python train.py --input="log_mel" --win_length=400 --mask_prob=0.08 --norm="rmsnorm" --mlp_ratio=3 --head_dim=32 --inner_norm=false --moe_every=2 --slots_per_expert=2 --shared_expert=false --kernel_size=31 --beta1=0.9 --ema_decay=0.999 --max_steps=7600 --lr_schedule="linear"
Rows from block 4 of a small self-supervised audio encoder (BEST-RQ), named by matrix and row number. Rows with one number belong to one neuron. Each number is 128 + 24 x the weight over its row's rms, rounded and kept within 0 to 255. All counts start at 0. Numbers have three digits each. After the name is the row's rms in percent of the matrix's.
After each neuron's rows are labels from the 100 clips, of 14976, where the neuron reaches its highest value: "peak on" is the class under the peak. Only what is clearly more common there than usual is listed. The data: telephone keypad tones over noise or synthetic speech.
# fc1: first MLP up (model.blocks.4.ff1.fc1.weight, 768x256), inputs 172-255
# fc2: first MLP down (model.blocks.4.ff1.fc2.weight, 256x768, transposed), outputs 172-255

fc1.724 107:160125093135125142091127135101107129119044103145059103181126129139127082065051119117094128114118123127128130134130134118128098121154098136133099104144116157116128134157106126109111126128142127131141114128125093131112128134137131126097169132121126127125
fc2.724 123:163129083152122144161159098120135130125126134084125150122121112169148128068114163168132072129119111131126123127127111122127139138095116147094055165144145059126108128136126149079188120157107126132121125108130130130119152168132158161150129130087132094153
peak on: key "6"

fc1.601 110:140178127113121124126123132139170128129120127134135138119137118141147127087156118086111134127075128141099130188107122122125112129144128127132099128147129136124135089067152068139065125128166128129145097116144133148123116134146181147073129072114117118127
fc2.601 127:091168128129116131206129128121117096130135123132125143133141107157103186120150169129129092144134125128135128147082144147131117144186147128089116095136184138120130081156128135128131143158103138130092101121177131110121127126130120153088129190142109126108
peak on: key "0"

fc1.747 107:129141134122134208132130141126142125184125130180151131109122135141124116150129108132091172106098128044133125124141146128102134101175130173149186127178117134126167111114104134111088142140116149088128122131142131120147106132128202124123166124129129141073
fc2.747 118:135142146100114125120087124130101114130127121130114123118170116183128112144127122122168147134120127123123108113149130123146129147132072145142095102151124205180131128134125123128126124127150114141198113122118115149152116134096118127143120104151144131123
peak on: key "D"

fc1.192 113:144131128107112158095126153138100114128135100150130103090156180175126085142153129129153131093129133102123126126166106100126130082130107121151122141121097142136062129129125135121128128126075163129164103132151133178131108119108129124129180137129127124110
fc2.192 136:188144155127135136128135134052071127128125126131131127130138083179136115147179131132119145136133117105127117127152125189144130163129114167163104124112127169189056086128105138124103127144146129139172120118180129130124108134128130122110125112122143123111
peak on: key "D"

fc1.153 091:140122137159078126124115123127138077129070091118124128145131139129107130128128153126134192068136131114131128125128145114175159142145146130171084127129123150105149140158139083124136169116097101110105122127132125132134174102139128097126149188122108183116
fc2.153 097:198133173126129174122127142122129114118130135065104163151137065177169114189128126135104151173131145113119163124131132199165197145117103132133132138129130126143110116127165101128120123116132117144144129108131106123129118125159125142132121129130149128172
peak on: key "#"

fc1.617 097:165114179107120105068129170106139048132143127126148125118127126120124139148118097093123135123163136098070173128128117131126185116191129131135131103130128106145136135066125127163126130085121112077127128128154119123128060121125093107130080132142128199115
fc2.617 095:198197167143156167111107130123125141108148132088128136145122153150115104147121128125107128160129135131125133129159144220159152132133124117141172129102143119133107109127128137130120115126131128129124133135187127132205077125130135119135116118121144109120
peak on: key "#"

fc1.530 092:125141167130129112129128128093142127131108084131194133128125127127119130113129066096167141127126131129127122112146146053144126125147106133170148120132096136128119170152130127139124103089121091102148126129128122173133125121111096100132184156116119132099
fc2.530 092:152132132091128081083130134121125125147138143094134128128121068144130126153129136154167136176126121124127095094139085162159131148083076169128134128120103155184102042083122130160128081130125108121189119172186128158123114120147066117118110102136127128123
peak on: key "D"

fc1.471 110:164128119158101115109113107101140159130076102136125129151163133121171109083100096090113142132147133081127123174129128075155145111135101137146162121126070126112144128119131129152112131155098126103094130126154122168109129164102134128062154118121128167111
fc2.471 148:143142126127129130136121124127126113161130136127144098165137129125147102123130165121110144145197104136145127121103118105142126122115106121129133117111126080081110127142095092079127135138157148056152111126146126175114126144131133128082113129130141145129
peak on: key "1"

fc1.219 099:089126124127110153123156130131103123120087128129132135127130140093154089133138127127131128124119113155136132130128124112122127128133122159125118085130126154067129126140134117168109134161116127131168142140128119122126142139121071163100140128085092151128
fc2.219 100:104131123144126130145125131139111108132164133172164135119140079141125119120151169127127129140126128138161141149122136139085096136168125119124127117128162124131112098125128130116119130194120172118160130117164161128086128113113153129064122158128126107129
peak on: key "0"

fc1.67 100:114129110094133129128125179079123073129127103099119111131131134077128148135161128126136170127138133174125129130124108123122135121095120116133127118126127151132128127129128107126128129096131124127126125079152127129150121130114120119171130170108127203129
fc2.67 083:169130151131129131126104179127124118126144086117115129131167128158127088211160127126092148139146131132119136124141142210162129147092101128131173091117135130146126127131126083129075128126129130123127101128175128128153130126119147129103080085128130127127
peak on: key "D"

fc1.301 115:093128124109194131113119122121145130112128126105144120128142084097139102106129114095125141127144120125196134130131149128129127077144124126171158137231128131126128157186138135126128133140146149108147148123136131128116140123120154127120128089135193140131
fc2.301 122:097128122129090124163110129180119132120184133155075093144132127126128093104155191136116085130129132128131108135126145123115039135126169128103126074114117132156125135144140134118102128136156158109132092128131133124099152109088122124126114114127162144130
peak on: key "4"

fc1.394 103:128128160128131154198133165122109127127084122115040125128134130148127127135090141128115139079140121098082126138130144143134211115136124127145106127168122144130087131130141090128126191111082093132081120150162097129128129093211123129130129173161129165129
fc2.394 097:165130151166132137134099165091122140094117148125157173131131131152131101153127127109122132134118131127134137118126134138125188126128102145177116162152142086184110128152153129125176139128126109170116129110131133114152045164159141137128185037129127130162
peak on: key "#"

fc1.767 089:127132129150123122152139129060168139127081151196132116174077127129121123122134097100130174121135114119130128113101108127129107088137114127128182095182129133114122108120196112123123129113120122128128125129109091131127128144126101157080141133092074131100
fc2.767 078:070124129152143161139135135115112126109128155113148125081128138145067136108140130155155072125153117107189097124130188138123044134133138106124105071125171125127129049127094129132126139149132120117050091156134135122116202143176104131147130136173132077126
peak on: key "0"

fc1.668 100:163128131127081126153166103121171110149108078139140121089113127127122137109127123124142147067133108130118127102171144138152126097127162096131119130131121129128126096151123144128187097125090120118097133130120126142127168123128146128128190143124072126091
fc2.668 114:202120157139136143088116125127147134201134088119120127132157109123156129131125128129153151138117129117127135111130093146189158130105074127173128127127066134129131130029144119130123113113135061129153185124137113128145078162138083127126108131117128138186
peak on: key "D"